From a checkpoint of a small image embedding model: 6.5 epochs.
Rows from block 5 of a small image embedding model, named by matrix and row number. Rows with one number belong to one neuron. Each number is 128 + 24 x the weight over its row's rms, rounded and kept within 0 to 255. All counts start at 0. Numbers have three digits each. After the name is the row's rms in percent of the matrix's.
After each neuron's rows are labels from the 100 images, of 14976, where the neuron reaches its highest value: "strongest on" is what is common among them. Only what is clearly more common there than usual is listed. The data: procedural textures in two colours, tilted and lit. In brackets: how many of the 100.
# fc1: MLP up (model.blocks.5.mlp.fc1.weight, 768x128), inputs 0-127
# fc2: MLP down (model.blocks.5.mlp.fc2.weight, 128x768, transposed), outputs 0-127

fc1.683 132:110120140157123133123079092110131153160127116104133105115146147116123109129108104115116149139113090085137170142095094143121133109136150142104119133131154126153124087158124108167156081136137129127129068120116123077127158157154145166071166153142153123138161139096145127158134119127114082119101096156121165188110135114099066149128095102134090151155136136128127131162140114104112140143124
fc2.683 138:143135119093151116127140110123123164179138108128100141140172098138155134171073122096125105116160121152117144124173153132110186125119130131126132127081106120141106130086151119129164140157097087130078128131150129117128102131115113096128149141138070111123123175120171109130124071135115108131107182123163157107128141121144121143118177142125162113120133139133141124158094141136102119073099
strongest on: blue (89); ground colour: blue (89); red (62); pattern colour: red (62)

fc1.105 125:076132113141101135141116139103136091136150190136119129163144127147120110125157145176129147158143137139146151116132122119156147095103091050169125150106123106117115142160164111140122141157099076109134148100131146116144114142094119108158109130117116126151118130118096160146087149088105097158116181099135087127139137148163141189118121134131165123118141137127169114161142124142150126096136
fc2.105 128:136121108130144149142087093112156105109119169119141158138126118087162112101151083120098112166130116099070121124096097116132095105130102094095131149094113102142121123136141126139096118100085121166158109131133106105118147117091186143129113122140137104147126113162101140106104163124121105132118131120078095159144130129178117137158092152146158145145121126104155137175130187110134105160141
strongest on: yellow (86); ground colour: yellow (86); pattern colour: blue (33); pattern colour: teal (31)

fc1.380 115:127136122112203108150121143143129058125083154094150117123105137165126135084143131123120153132143108118096150094121135094161114164137115124142136121087172106149136156115113174133051147099110139127136149151126089106130125157107116145137100111107151187137133111153106110126072146098131124139147138105107111139122117121122165121149147120140144148125150149123089124112150176102138145143121
fc2.380 124:126146131162063125102146105116131176142176110119111111112145157126105124159092105169181106106126127117148117152163134154094121101126151184136133144175110137110111117151120101124178081178145123095112080110135170129129135095139150159125124129154131089123120125131161120143203095159114125115113090140138157131123109137118114109129112110121114104116104146128142129132104094148127121119130
strongest on: teal (58); white (54); ground colour: white (54); pattern colour: teal (41)

fc1.410 098:103137105166155163172144114156121104121119171084152124159124117147122106085120091143116140141129166121079072155104134100142114111134125149134175132146140141127147175108111124135080142106118130136128131131174149079091146110104106133124084141126163153097102170160103152117111141116141109123142096117104094144130124176120137100120106180130137138125113149108124087093135129106169125133118
fc2.410 106:140142149119118097087101111122119187153137106186112169124154124109131117145140142088089126154136100111167167133132125143097142163113134107152115118127121117119111060144164157147193110116131088136116127136100128161133130144154115129100163115103084113119136123085149126166112130147105076133097153118127163128117146097127103191122145110113115101129144115127136138143149115129085106125117
strongest on: yellow (51); ground colour: yellow (51)

fc1.420 051:156131157180118175148107133088151155146144131125091129173157154139172067091103154075151098107170135153115150132134133150119118173130126139155125128111149164127130171146140128126082137088118116104134154106097118151133086116107116103112118101116127119124112107144143112153125127158112133156090090128117126144118148173136121102106088127142157121078166110111109147147120091115116114113145
fc2.420 030:126193128158100119136119116078129158137141133105147110176124168162107105136169150120151144115138170115158090095113168146119096094123099105168097148116130118104119121147162116099102116111140107162093149135087120143171144145127127154129140153125106122146139145116129092160165088120126128134119135154135096116152122124115129100144149146093171148134140134153106091142147174136185138171135
strongest on: blue (64); ground colour: blue (55)

fc1.250 052:135175158112110104113120107166106093113132107087165133167129158149100121141165158079119149148143136096128133155129084142125138106155118156091143150151110111134126088123087091097137147115123118148143118095148116170151193113141152121142127166100090169134130126119173144121103103145145131142102155151111112133127099149134109135115157140174141110116106159112158089124159121125145125170155
fc2.250 032:124071109098132127149164131114099133137095098161132153107130161139139120151134073144122140123164137118114149124106123119126149118172138132118118119158107141104152130148131165120136127102092163163171125113111152157165125148124144144102153101150097126171187130134135160086099108116159143107124138087157103108099098195152088104126097088170114153112135108148120116131093129122135136102115
strongest on: crumpled (74); white (51); pattern colour: white (26); ground colour: white (25)

fc1.318 051:154152087114096173125145135147093096090126103088109115125169135125160098131127117094164157132122117106150088132113136102107129151098148157119115127112111115102104117174154109122158148126115156115118131097137150148131120167155163132142093127149090122113099149092097087113075151135101087122153107135152143116131142164146139149134120120111116150162104114142152086135173160085074123118130
fc2.318 029:109185139108135091128096137128097126137133127120128170143164135116123172157135100106092129096148156154116127109137137082159139129144094160143124159131124138125136098128149103097165121089106100134173119139082120104132104141130129125142128144114142145118134117146172148100157130057173152146142130102101103152086113122156143157166122130141153108135120156175109147086125093137163119154087
strongest on: white (40); pink (38); ground colour: white (29)

fc1.307 055:102106095131107146099131141177056121143156106075153143162113128156161119108111159075147129126089125109081155140104124159114133137103115129103140164094125105127158131133158114098148100150105106132108099161125143087106131168152150149142172081112173106157128139152115132158127151127125127142151128123152103097164108095129110125160141130105098149131137125134109132140149119163118119101093
fc2.307 029:103127125080110163136102126142115105136104130088126140151092122146139116153088134122162167152133154158140132116091169102106130095122114124146125154108116168116111140144129138151114118097100143082127098133147124163109122131148087153148149131161105113071105141105155134115128162153099100127116127198117138185139091119157117155141139109125111082123081133140098093107130158151144142173127
strongest on: white (40); pattern colour: white (26)

fc1.236 110:173111107133110062151136108124119140126144187140114132160098124144124120125146128115093096156117146133131118155138127118139125139125095102178167144101117113136137119128148160090168140152092103133136122097157189152148126138118087113098137128139109106095125107112128171153132139089121097144068104093106118114130138133093135211112161120120125155147140130144116103109162120142110102123131
fc2.236 112:152126103171105166135100112142153122107144177111158095120077119125073158122156102144139116125107154140113108146095100130138141127145114125129143135159141189148132127156120113111112115127084151124147107090119090080113137111141118132130126117155179096147128192101113129136165158124159107121108119121145109169139173141112136132114108134191121156120122110117123109133171084125117159128107
strongest on: white (86); grey (84); pattern colour: white (57); ground colour: grey (55)

fc1.67 106:142112155123182113138089147105132131122127126167119139101142127165152140163151145109097167139134113138133170151152144136142171142115103079141116173100137120149144140135126154154120150114101108143084133118117158131118096168116097115144127141087093145138093121121138137137069127129134116101115157174126116100154154097127096202129155116125155101081134120136101166133174125128121135112096
fc2.67 098:144129129135130139136090132137121133151103151133120101140129098083120132081161121114115131151130114134081147088088135121125159117145093089116105085098109149146117115167143127152117142139096117148171169109091077132136132128115111098114159137123138154135131140097110148133129163125137102126146171118170101160173194136167103151139113123125109197137162093114127140116168119118112158155125
strongest on: purple (100); ground colour: purple (100); green (38); pattern colour: green (38)

fc1.298 113:171098098126105085122143110104122141132122191137135115172103085117155105131110088116114094141108144114129122141123138106102121113137103122159177127125146105129168116151117125102157127153097110131178099106138166154164131124119096121093146121141113132095138147132164172135098144092123100128118090122099123100161143160141152188131108150103115163180145118130119094112154141148107112098144
fc2.298 130:127130151155126195148097117142138134124129118092137116138146153122092149145149126144146183093109116142125133099127130135150156119127151120083108127145134170132113155127110113165114147108114178100103160102105082073110131105160124117161133125119178136138130186107101128132175121122161121132138165116172101169083153132140122106115151120200116141125125130130138132139130094109137161128108
strongest on: white (81); grey (63); ground colour: white (41); pattern colour: white (40)

fc1.243 122:110125130126120101158108106091095170162158176126080117158148096091129098101121152142123147179112122122119170125096126131135164131109104088167114107108091095106090130142171105159142091145115095144169129120111113144159116114102124125120150146132105155121148088113138159159128161111109109141136168111139110134151161145141123178106125152120161160140153100135142126145110170168124111125114
fc2.243 134:120137102143137172162149111132155080078113158096152109135108118127114116106136090156145123140092140130082094148112111111159093104127137148115133129148148145136162159086105115098086124089108177117120133135161137092122141092119151141153111119158175116127142160167091146110144146113144150132161090124122080159111101135131145093146093153168128154151138141122118120129110154096165140158134
strongest on: purple (100); pattern colour: purple (84); ground colour: yellow (30)

fc1.493 127:095115134136122122128128145085141090116095151167150143112145164150148114119107141134098165131132118111116160128159178149157148124115123102139118132074126075105142109083100155110126147138105103127113146143117199148167116137145102095140093128102092165157093140132115192152087121082129142142153160139143089109134131122138121144118133126121121108085163147147134142123152158143130097105115
fc2.493 126:131118115166142171098071152140150132159154143137097148136149152128110187154133142121132158124120107117121145119124125137130140113138094098095115168118127145150071137203102129156126132136109122130146090111131071121121141163113124119129113141094142088127125147114119077125128113136119107143103172110136138119152173120190115138104164124142153135126085139125133143143141084130098177103129
strongest on: teal (89); pattern colour: teal (89); purple (69); ground colour: purple (69)

fc1.280 053:131144105136136150151144157142141172167162150151110106102155084105151135110138105150094090085098141136085152159087161132137101166103111090133138141113139112135149117131131126101120135109124169098180112181111133125150111164136105137159152160145163107131158104117139154118147116132131099093157118095078094083094154119118168131101112127109131132097122126102114146150118091149133110145119
fc2.280 030:098100124175139138126118135133122107129153151107148109140154101137076117123128165134177124146143092180117151114125164116096114136108123116114103107163105107128128106109132116157135146156128084145159145109114129080079102127152112143175153106095114108123131090137139135094147136126095123142110132126096135153108124085107086122101141104099136139143128163146102115130095150193079150096163
strongest on: white (48); ground colour: white (25)

fc1.13 094:127102132103138109086094118098161151150091096118132131095120119122172112169098140052104096116124120145137106165099157130107105127135155150136144144128113152140139094118135161125167122132173127149124113148127139149099158143134127171074162127133118149161187130145135102105138105134107130141113137150139150131117104080133127110184134097137110133155119141130149147143131161082094131170102
fc2.13 084:147118131180119146131096098100150113088134153146132165124148141095129114122169108131093140137074095118154142156127083175130129128151074061133120118124108119102141113121162125115134127082093111115124143114119109103126148116120145104154132134137099080128154164134084152111119155128142078126130148125116094141140153118157110183142121117142150125166108127104171156182133126143149112117118
strongest on: blue (93); ground colour: blue (93); brown (65); pattern colour: brown (64)

fc1.531 053:103152150123121153153150133126105114129096141094160161140104168164161136147108114133150121102132086088116133102126119133150086155172092145119125113119107125112156102099145121150139139099106116138168128149116127079161102098126109151174148143141140144093118081149152110156120099151134084146097149132120160165177115135122095138102085152112090100150119147120122094102171140112093155128143
fc2.531 030:109167133112142168141141164089176137097121121129143153111128135145151096138120102116111108127082144140095123149129119111134098124128113128150130108130129146129090095144136114069120144113144156158149166115133102166172124161110161129088128159098109139137100150093153161099153128153206116087138133105155149150115158126106133125111163124098138102166134138160111142156113120116166122093086
strongest on: crumpled (69)

fc1.539 105:102111159119139127164087095118133103132063147112127108171147153111133086096151114110093102148155125103118140140111148121127098109101176101119132122099133129111113118108159140126098151129150126086131149095103124103142147125144150156106164101148155163127158149119098186134130144126097103148134139126101121158070148143131140135160100127157118161151188118112168110158117155104133129164117
fc2.539 105:136116150140097114133119137119165113149117118148171162124142126150128100141136168125092109100114111153156157137160103141110127131110153107163123097110118136081175126110189104122155173128127079091115152119101155104149153093128122091179175141120070143105120177104116153119105136118124104115162146136146124105123160132125113144122085137134109112143148144131191126122130109132102097114150
strongest on: teal (99); ground colour: teal (99); purple (38); pattern colour: purple (38)

fc1.697 114:149091098141151163132100100102117136134138157126097148108167175102151125139124104116132135146105128117082120156153097117151150152128109087133141128090091123134118117113134140090136119142056150093100137109144116131125149103127111114167142185166126115103153166099124124119122099109134115148112172099134101150096131096146101163146143112147148157155134110167128143193144158121136134107094
fc2.697 109:106134157105107117116165148139124133104140111128135097104117124125096111113118165141159131122127129176137127101126176127118113126123170160125121098181157118136124090149079129127145127168167146156144120124107122166128111125177141163115123122133160136167122078110118140190146131152101182146161090140115126096139122124090142112129113122096076111122137103131085121082156090133111143139166
strongest on: grey (61); ground colour: grey (60); pink (42); pattern colour: pink (33)

fc1.63 112:091121138150131135152054121132156142182124145108134110122169123108148158112129108106103138145159103091098119126108112088151126101118136128111126159127105141122109144132118117176123137124104142159147073102128104065120152172121161153109143144118137116127156137128120137140144098116107112101108179126111155189134159120161123120118124171147142132106113112126172134199120152118100133147121
fc2.63 115:109129138136119132154143114166129120165131126105137118138153104183101134156114179129119138120145129167139138116149147097165181104083153131145128132086155140117125162115141106144124170148104115126087160117127148121120088132121105064159133132105090148136132194112132141137109108124112143136129180115171144105122123156116152117069167167128118091132161124137128118125131090122114137081122
strongest on: red (68); pattern colour: red (68); yellow (46); ground colour: yellow (46)

fc1.267 113:173124125129129104146072145139134131143093125109147095100088112119121146107111133095090126188135154135114144124087125100110141160117164124116141139107160149164172121143119161145156155137135137165124101080140153107135129152153134174075126146123134120098159116109153119171103117130089110122126124127103158144116161093114133151127121118128097126105175122127085148137176133086088168136135
fc2.267 105:153120139149170137171161088132135134119147136112119113136130101145162131157091114123110138146140148131116122153127121126179167134117131154139156114121139110166129125075129129088148125096104132163073129165152144138107055137143075091134121116156109116142137163137127130155117124123140122137091132148147135106121076146095139120121197162122119095137148126134092133152133132140175088106095
strongest on: orange (93); pattern colour: orange (89); brown (66); ground colour: brown (62)

fc1.201 057:118156102153141164158158151161125147095112154130117127096143123126118132088164109165105096162069136148127157131097110165115079153138154160105139104116103158161144160147106095109133122114163134151117144111161144129186099113100126099108162134094091123141088101106129129169121104132164101113101150136126144097132112113136140116122106152118128144152140085122161126142098108117091164143110
fc2.201 031:105173118165129109114161111178112123144114149164140144123123102115141151140115174104136146132136132139147109099123182090130108118119116107143153106150128137112133118085099133156130131107123101128125110120147110127107166141114142145120091194156150150070147121120132126137133109081126144127167106121148148134145153146127135166094167147042150142135114137143144183105147106157137099096128
strongest on: crumpled (73); pink (36)

fc1.193 106:144102124189132158118108144101111073147112165139071102140143156104108120112149093171113151155128113096118127129138115111157115110137131082101144161139171105153090129171102127147104115156137131142162077125139130081141135153120149145145122175132168129109137155143084165117115144135112095103089116105143132107150136168140122162125114142146122139154141137111137131122145105145164183120126
fc2.193 084:129127141075140098125142101137125162108174111112144128114104106119133135115133145098160141114101151196167127144107132122131138153148111184165138097159095159154132104129142128087157139081147152147125161137114094163097111086152097123094142128166140120123139084118145116144140135143157147126138088120173128135116121109098121081121165103102086127139142107132100124092113121148108099164112
strongest on: black (52); yellow (43); pattern colour: black (43); green (40)

fc1.106 096:128154140166111137125123111131133138143140150135103127132149124142158121183111116121144134128151129102127151113114145088127118081102112153117157135149151087161073116191098101179164090143118090170126089144150104105117109161104128120124117157095145092160127149133175096124125128128115108078092142144141180113147133141106103143090135169136127130119140148122116130118154088118099163099104
fc2.106 110:101123137101091130150117141139132100125059122137146110127143139122114096067134117132107119135105141163102141094141163139117121136122173109130122102122160123098175115100110154117093141139130146115134155092104125139146134110157147144138147145130126163123104127111101176142119148128127172141191119121102081149113139112123141124160078121150085145117176100133124112105150158087120140181174
strongest on: black (70); ground colour: black (58); purple (53); pattern colour: purple (45)

fc1.601 055:101146123074097146103142090160104110138093098131154150149124120151109116124110153109150159143091141095116153130148131103079097172155141143081141149124098112123144109130150114085127103077147162134176097097092100119116105158122099117134142145106136116143102143102148120138121145120135102116104136097091096121155119146111128160118160123111106153148078168109141094152115112144173117100149
fc2.601 029:128180161109145157156115146100133067149134117152146107155130133135128159145164116136073125092154171133140125182154145082123119158131128120105160133108116117107130150140129149119145112171102101139131097141156113143167137109140117129108131100115146131137119083144145159136124158147147137060120118145174149137092148177121137157131102149133141140138151099116103082160130145085161106133111
strongest on: black (56); ground colour: black (41)

fc1.83 103:110145126163115128138133129106116137168141133147087137118122119148133184128112119124128133173117102097145112146130104101131107131127110129127131168110139111157078114175153160184134115141091128155126066104137146133149150148088141164084110161088166115151115125128117085143129128140109114110061142147101168139137112113104140131111126118125128092112110122132147174181146105154107165100110
fc2.83 105:155126157101149116120121157128126095136047119134149115125137118109149076085150149113090127107120130141122141094102155135129130150133122128130111063088152114115165130114131125116110153100145103124160180138101113141124155127132112127116177127135114188103138120111139158114111155114137141113188131126150094135139144113137117118177100120111108187109146143121105108088141160099126133173126
strongest on: red (92); pattern colour: red (92); purple (71); ground colour: purple (71)

fc1.160 112:136113147145124099133120098146163140141070128114133119140131132096166122142086120092082096142193138114138116124113114110129101105128171134113147110113167124146158128128154145140133155113171137145130104170127148116134158153140123160079159130120142160119158123132157136097112117131112140094118110156099140137095100139102134105163056139148087137157156167153106131146097178110129121166126
fc2.160 094:150146091117138129088133148130121125112158118132140129119106132137137140147129141133140122106071152171125106136165148162137157172155083130141122124120105142139160129108122142057146130105128137120117170115146099155133116089132086106175129121175095099120111164108139105118149125106204131106128137123156099087148165136147131132128184115110143131108081119139114145122162084137144110121096
strongest on: teal (94); ground colour: teal (92); brown (74); pattern colour: brown (70)

fc1.305 117:073116137179123108122127116118123131123118121144120088167166141166149103143097128146124134126133143102159151138171142133151159111091149132159138102126113092109146113095172078108155121127145096080110143126108195120135088108126117080146133120155091168123123164123123194149121115092124102120137125136133107139097120151132108129142106164108110105114144148137157082132128151150164124136110
fc2.305 119:147119131106172126132111147135128114136133151134097134135113116123146168097145109104135157182154125117110121118073122114144120137127081091099143158119137105162076142148119164152095117107110159191148100166142059148128110198109130131093108121097153116132123069153112088118095131128105115126109153129091131111160114128139125155114164122136158122126127095124108124144135134125111154117139
strongest on: blue (79); pattern colour: blue (69); teal (48); pattern colour: teal (28)

fc1.578 055:155133163103152108136102108160127119156087102100120128099125135150114158137149168107145162137133136150106165104131131138131090120154104162128180148110117104089121147151133108105118090160115108138173102110106137145142173103145106110159108094160137141160088131137103111138152101093130142169099130155115149163166108112136136096093082101122133145173165127088127101158156116143128112150119
fc2.578 029:087154157143156137135145129095141126125163126151145115136136112107107150093154139085176110138129170118121149143135089167149153110166150170115150138129163125099164106138124145119141134136119164107132116163070097165174158151137141127120169110128082127156150133115098139104161161111154156105127165120129118109095131140140140148125159120151140115131160136054112141125109157098112095105118
strongest on: grey (39); brown (36); ground colour: grey (31)

fc1.406 107:115137118125149144144077098129132135134143161116110110125140133107097179110157099094148135188127128108101109123071126088135130132114150132112121190132101157152117125137120138180098111110094162146157096088139131095127137132136137173085115144109160141126178096094120098149158129156109101150111113122098103200115130122135129141143102130125133181113143105116137161148134134131126145136121
fc2.406 103:115138103100111117137155132130131108131135148151124131123100130202108174126151127130123128173127103151120126142163117131156162161116112092181122147091147148106145098105136173123101166166061126127099133088153129146130074136138125112158094109133106124130120158107118143144111130116106125130112166128105118116123131108099129178102150130144154099121162094138113137165186124121108149079131
strongest on: red (87); pattern colour: red (87); grey (50); ground colour: grey (50)

fc1.316 052:095156137108155135161138131100141151132102121108121123139167120150105125140094133132153086115082111132115120162129156140159140147172136108092170112120119166170129098132173110123101133160136130098125126121099088150123125159142114158128126099129122117169115130148109131106125154120165152121116153149120156154091099167161084160117101132122098097166076103175152141094141108139138169161099
fc2.316 028:141158128118124114132124125129131113167179142155139149160126102156134166104127134102141154126104116109099119158114095082117118125083118093117084160141130142139139107115136097106079104148166132109144111159108169113147103127142104121118164108120135120131141136119115162138155163138075122125154140189127168103183153135129073143122161110110148165172102152149134095146128165152111134102123
strongest on: crumpled (70); grey (43); ground colour: grey (26)

fc1.123 114:137148148140128104167132128151140102146070175114156094177110105141118109159132154109124130152149142107145128169111097054155133096096129112161112119098137166117162171127173138123121172119124128108130127130134174110095138133115106109115141125098140142118122161153103161088090165105104120102106132104138152130123122144087162132099137163142116133149175122084132114117135098133119131102120
fc2.123 123:140123126133088115105088151140133141169110114127106119137101130119087136132138135125117085089114128141148156125121117151052146123142120116147116101119133156090119117183136128136150136176137077076167101081130102104124180124104131135125169119113106131122140143083142116097147153132117118114125148116140138115168188107138099149122130113154127155130138136125143127103155085104072161096132
strongest on: orange (100); ground colour: orange (100); pattern colour: pink (25); pattern colour: white (25)

fc1.310 111:170111132126125159133079155148167114150092131114165135114094097117114113150118118099062112130142158147101159119091111122106102128121172103085100091090140139130152116164103143136135166147139131168158118096104124111128130143145129166089164119127128137105107150122110141143102139123091129089146123137124132129139187105132139155159091118145115158114140109143107146138192135095088131137145
fc2.310 111:145122146124163125160161106130101120111137137094074086131128103126155111119092098135134139147150166089097129132116143110158159112127134154116165090124139105162106140080112105107135097115128144166098135183126133145132072126134082105139109146156129139126141131142143136147146135133150136140123126134149109122134061153122127096130166165116108119127137142130086098125125143159215121111092
strongest on: orange (62); pattern colour: orange (60); yellow (49); pattern colour: yellow (40)

fc1.171 114:136146143152164113145133111099144079089081133141149144115108155138138120133176103107095121117090101097143095163137108110163098153109133095118122149099162143115144150130146131125116166073111149084117115147141152088154179153111148144137146117092145126161127117167109123114078139117112105182129092097119106126099128110134132146171146122147131144141114139110168144170134164110153118128131
fc2.171 124:082117112137135149152158133123102105149126142107104125130124136138127130120060098171164120090149134126081097127163131112131098061119141144111142133116131117102110174116082097129113131155123107116126097147169144122129148125089167113163095131132120116144125124175128128091127107110117170142146120115120122112133109138165152094128109180119158106154122182140147126119081163151159134114168
strongest on: white (58); ground colour: white (58); orange (56); pattern colour: orange (56)

fc1.251 051:124120103106124129172167137109125083105157149098122087088112097093119121109138151082129127122142138094151116118101124108091082160158167132138155162093077103083117082150100157113154095120129094122129089161137123117119099111154133110150145164105111126146166141139095147086104093102101147115109145112165128146135133127101112145092135118152107143107107118106124100139127127099126151161121
fc2.251 030:159160113126153153125139163165127142113133114141124167164121143133124124164121114114149133150152124139086161139138113144135112097097125144136196083147151136153127124161115119096119173141102157112139130117143149106141100104146134136124111096087107175129121097110146117161107118078143120090144115066125154122122128117131113124125095103078094153082114112066163130134146106129164092113115
strongest on: crumpled (80); white (50); ground colour: white (28)

fc1.411 112:098127131122106131171120086115108145133075144120102109147107152116106103123133118119105091165129143125106119153127134125105114127116159099131116101121101117100152123070143153138132126137136115111125151117134124097180142104121129164106161079152118165126158138109106173121119150091118107156143139102080114172070138145116146134132094141119130163150198119144182115120133188130144136146132
fc2.411 117:097140122122095118128130135112172090125105102157196159115143148148129109143135149132096110082141117141143139111175128139118101127093168094144127120112121124057174142112162140145116172132140091092108142124115165112134139116114158118193154125090078136132128141158109171109089125123083141125165126154118120103104122119142121126130105127132133107132131154125168138134119139115099109123176
strongest on: teal (99); ground colour: teal (99); blue (44); pattern colour: blue (43)

fc1.529 106:121151109103127124157095079111115180151115157101093124152115135111156150136136122087122088170128135128088081122096119109097125086131155148117170137125093128138100118120134145162118108151139138168146132127137114119133147135111134171058149140155142118121151097148157095130134093131083116139106131144078163141095124151142156137164140128117148148125136121149151151130088177116104096162125
fc2.529 102:113133106132131101130138144114148097144120148175140188117138129172123143138162136123085131148118112132149131155144091145142125136115095066156121183116120118096148116123168169145112150116085107116096129130156149118141129137097161097171111133089080114119138128151113138105077122126087104147123148133087136098134117115152125197107119125120158091133124118133149137165147146127115108082154
strongest on: red (88); pattern colour: red (88); brown (51); ground colour: brown (47)

fc1.98 053:139105109116153109141092166160101153136155123134124080141109169093117092133123123097099153094161147102157129140124161118111142132163171162142133083151091156144153133125149147130129099087100167146141146104127111080106114155104141109142102089084098125161102094143132164105141089129124096082160113146106108122149111153128140132100155126142161126133128146157130105153151133144121115119079
fc2.98 027:081151100138147143162135151158124122104124121117117118187130108104179136124128134136127103154071129128121169148133123132155142113164118101113115180134160146085142059141115138122156137178120102096144167118149164119097123119150102111140122180128124129092142117085106091127142090107108142135145145102086146163125143122092160119108107100142139125104125118130126090110119128123112111174147
strongest on: crumpled (74)

fc1.84 052:107113156094142139103126140162139172092096112102104125158173150152171145106146093151149147116100152101150149117124127098147128092150164137168118155093119136153154106152155098125104157150133104152104154123159126163141153153144125108114100155105131092143105123101149094163162138097141136164128093097099120145143165125093119138127134125077115100152138148152163098162122087100121117145129
fc2.84 030:125169112145139088165119107157174119158139178178092101069141152139173140100120139130119153105087064167146142129156109130138136122133133120152170111141139147117140139108107138115140144139146158133106081136076113161134140133151145157135148148107108127136087128112116103101103119131128108087121136147121091143109132150101104149119155156168143142133106122115145106113104133155084116142085
strongest on: ground colour: brown (26)

fc1.263 094:095131159154146126101109085123139152186094101116095109125180138118135141100143115098120152134148103104101144156085106104157128102120154105108116172143113143140103131118132117157126109112128125113135084129120104073108137134123141166067156178117161159110153145077119116108125113149138092091099136146162119184116115133122106143128106126131120150102155111100111142181140123122147145135124
fc2.263 098:135116128076149119106148156128148131170132092125144119125144112163141153157087168096127136120144119169129139135171198130127170158122144156122135135070135125141148162093127132111151180157135121132096131122144148146123101161132085122128129137125076144118107156116162095141119096125135143132110180126154162083118108153108154114108176116115145120125119146122096117107124123125077137093104
strongest on: red (100); pattern colour: red (100); brown (69); ground colour: brown (69)

fc1.741 115:106112130170148160138085097102135134110105131095117088146140147089140110116125083122101136155166091071127107126087139089104111100137136109084173153156157106129110111170104108163151086132150155148156076135127137110132147157132132179102091128132161141146159128118115130158148135127094108110132108143087127169115132118125079125168109117153101130148116122129149140150142147137143130132113
fc2.741 108:142110104073134103124125128155113147165133125106140132136123092138118148144137171110138099103132130197128128125127124135123168132123097126164122114092097163120118164119162121109123192140100094102120168125133087118107145098095110080135171117138089136121123186125148101095111128125145134124140181118182123134142159130147137122107180135119143145131139125118138111130110106134071138085132
strongest on: red (100); pattern colour: red (89); ground colour: grey (32)

fc1.114 092:118149154158121127127095137135137142192149133099113128170148122125132158190110152115138141138149101115144111125089111110116116083087128088082121158134100113143082116174143135167190126144131106157135077141146146105101130135091136090108131156089125091137151168138117124122138099144072115101116158121144177118137126145120116136108112147139161139099114134095146139133138130113123129098142
fc2.114 082:103134133098101107137143153126104089117075128121127085095116132125129108057158105144119113138072147183117127116120140139127140170154141132142106088123169129128151122109114145095098115136125161113147170100117121153152126106153117138136151153142145164123134113102124151149134153122136152116178133129116074152128150095119138139150110098146090156117151094144090136085189136120155157138137
strongest on: black (50); purple (36); ground colour: black (34); pattern colour: purple (31)

fc1.665 111:175104127141136091134138125122082133111116166131088115153082172160138154116143080105130113178129139110108144182120111108149136169147114093151148147107168113159104128099133177097107114128098157124145098091167119138166125164114130144092099110143132101132126105122159136144150159118150130147085125121099129114133124148107139174122137096135119134152156111153116139174162144122137160120106
fc2.665 112:114125125162073135121139158132188124118166158148146104142088141157069154130124130175151140113116146150146121118140137135129142124141123144120138124195171159125122110182078129108118089157113139138138094105136134148126112134139120139150080123135141095132137163105116129157167132132154142120114110106137125096180160146102128135097101107141103108118115129124094118094164063132136152106117
strongest on: grey (95); ground colour: grey (87); pattern colour: red (31)

fc1.415 103:092138141168130120132141125105131090128124137125131114133160120157128110158109138153072135116115117137122179146167165116171135106086139096156141103124141088102169112108157115109125148119140103101105118125092214128149094134144114096148129125143080174128107146116122201130085158079133093141134137105152116110134122113122097151108092134141120123122162151134147110138133140136124115117119
fc2.415 104:124124094133158144130106134143160126134145164127089145132103138134116194119143111103151131150132116107115101143096111106136125107139080101109129178135134127163057147179124166160088116122093139165156088150150054121128142160100147132092103109110173109125127096153117069103121139136111119135094136115094125125148129133148145136123159135125168132125104100134122129147132128141117148110143
strongest on: teal (82); pattern colour: teal (81)

fc1.620 051:142121107101146150130093141106123102145168116117147116131084155148141114129118144150125088089148111160104125148111097092137155104096118146111151137149143103131086124170163146142156187127131106107143146157163146117159087086158137160125145112114126131159124111103103181127121127131118117131084116114157089154146111092143126096104128131085121146133093118160087089160124140089079134129138
fc2.620 030:104127123119088135121142111150139162094076131095122143151125131117130089142166132099112098119084143086156134150136162150126113116130123107153116147129104157155120151113112116097101112098136144165161127151102107152094144155161130110159149186142151130167138129094118079134120094101118101114162156153103163134107151093133174128151107111152149105185155100137116110104105102161151143136135
strongest on: ground colour: white (26)

fc1.540 109:089137131194109130157124081112146131124149161149099121153149121158121100155089125178119142132131135076152125163141123153158156081087159144149154141123117095096111132124167117110146086148124110109111102104128178093133104096119150096139147150166107121157142128116144162134124116121105090136111130148153157146103112137101117146106099154146136096136153138153130096168115138148162114098107
fc2.540 107:135130129083170136135117140133098106125105138124124123149123113111145157046157153104105146159133138146086130096073151117151113124115107092104118127095163120155124141123101151140087144110117168173166151160105061170119109178119114110110113127088136155133120097133092122134066157126109131127141160135103115103148142146152149144125163134125128140127132107126112117100138148124121151149151
strongest on: blue (100); pattern colour: blue (96); ground colour: yellow (31)

fc1.327 054:153146158096124124106170126129075142105138167138153123132122170161122109133071108146105142113117158099134132160096142117148119096111121157076093130118105136145094115139112151117130120153113087106105123093104108092105165163130150141130108119107110167117122111145097129135130132153150101158167128160138143092102104117160149166119116154120100176161106172184126142115154105117123107121158
fc2.327 029:152152102101140091139117122170146111127151151105110152126097123151162101110141124133150119127123129154157162106131131092117137141119118104111173138125143110118153156139096110145139085095159168141133141105134127075144131111145157099133124129108091127164105104150169117084173134151101077148138156192104157156100147131102156141119173145124089119140138123102096149109116122075128090115133
strongest on: crumpled (68); white (47); grey (36); ground colour: white (27)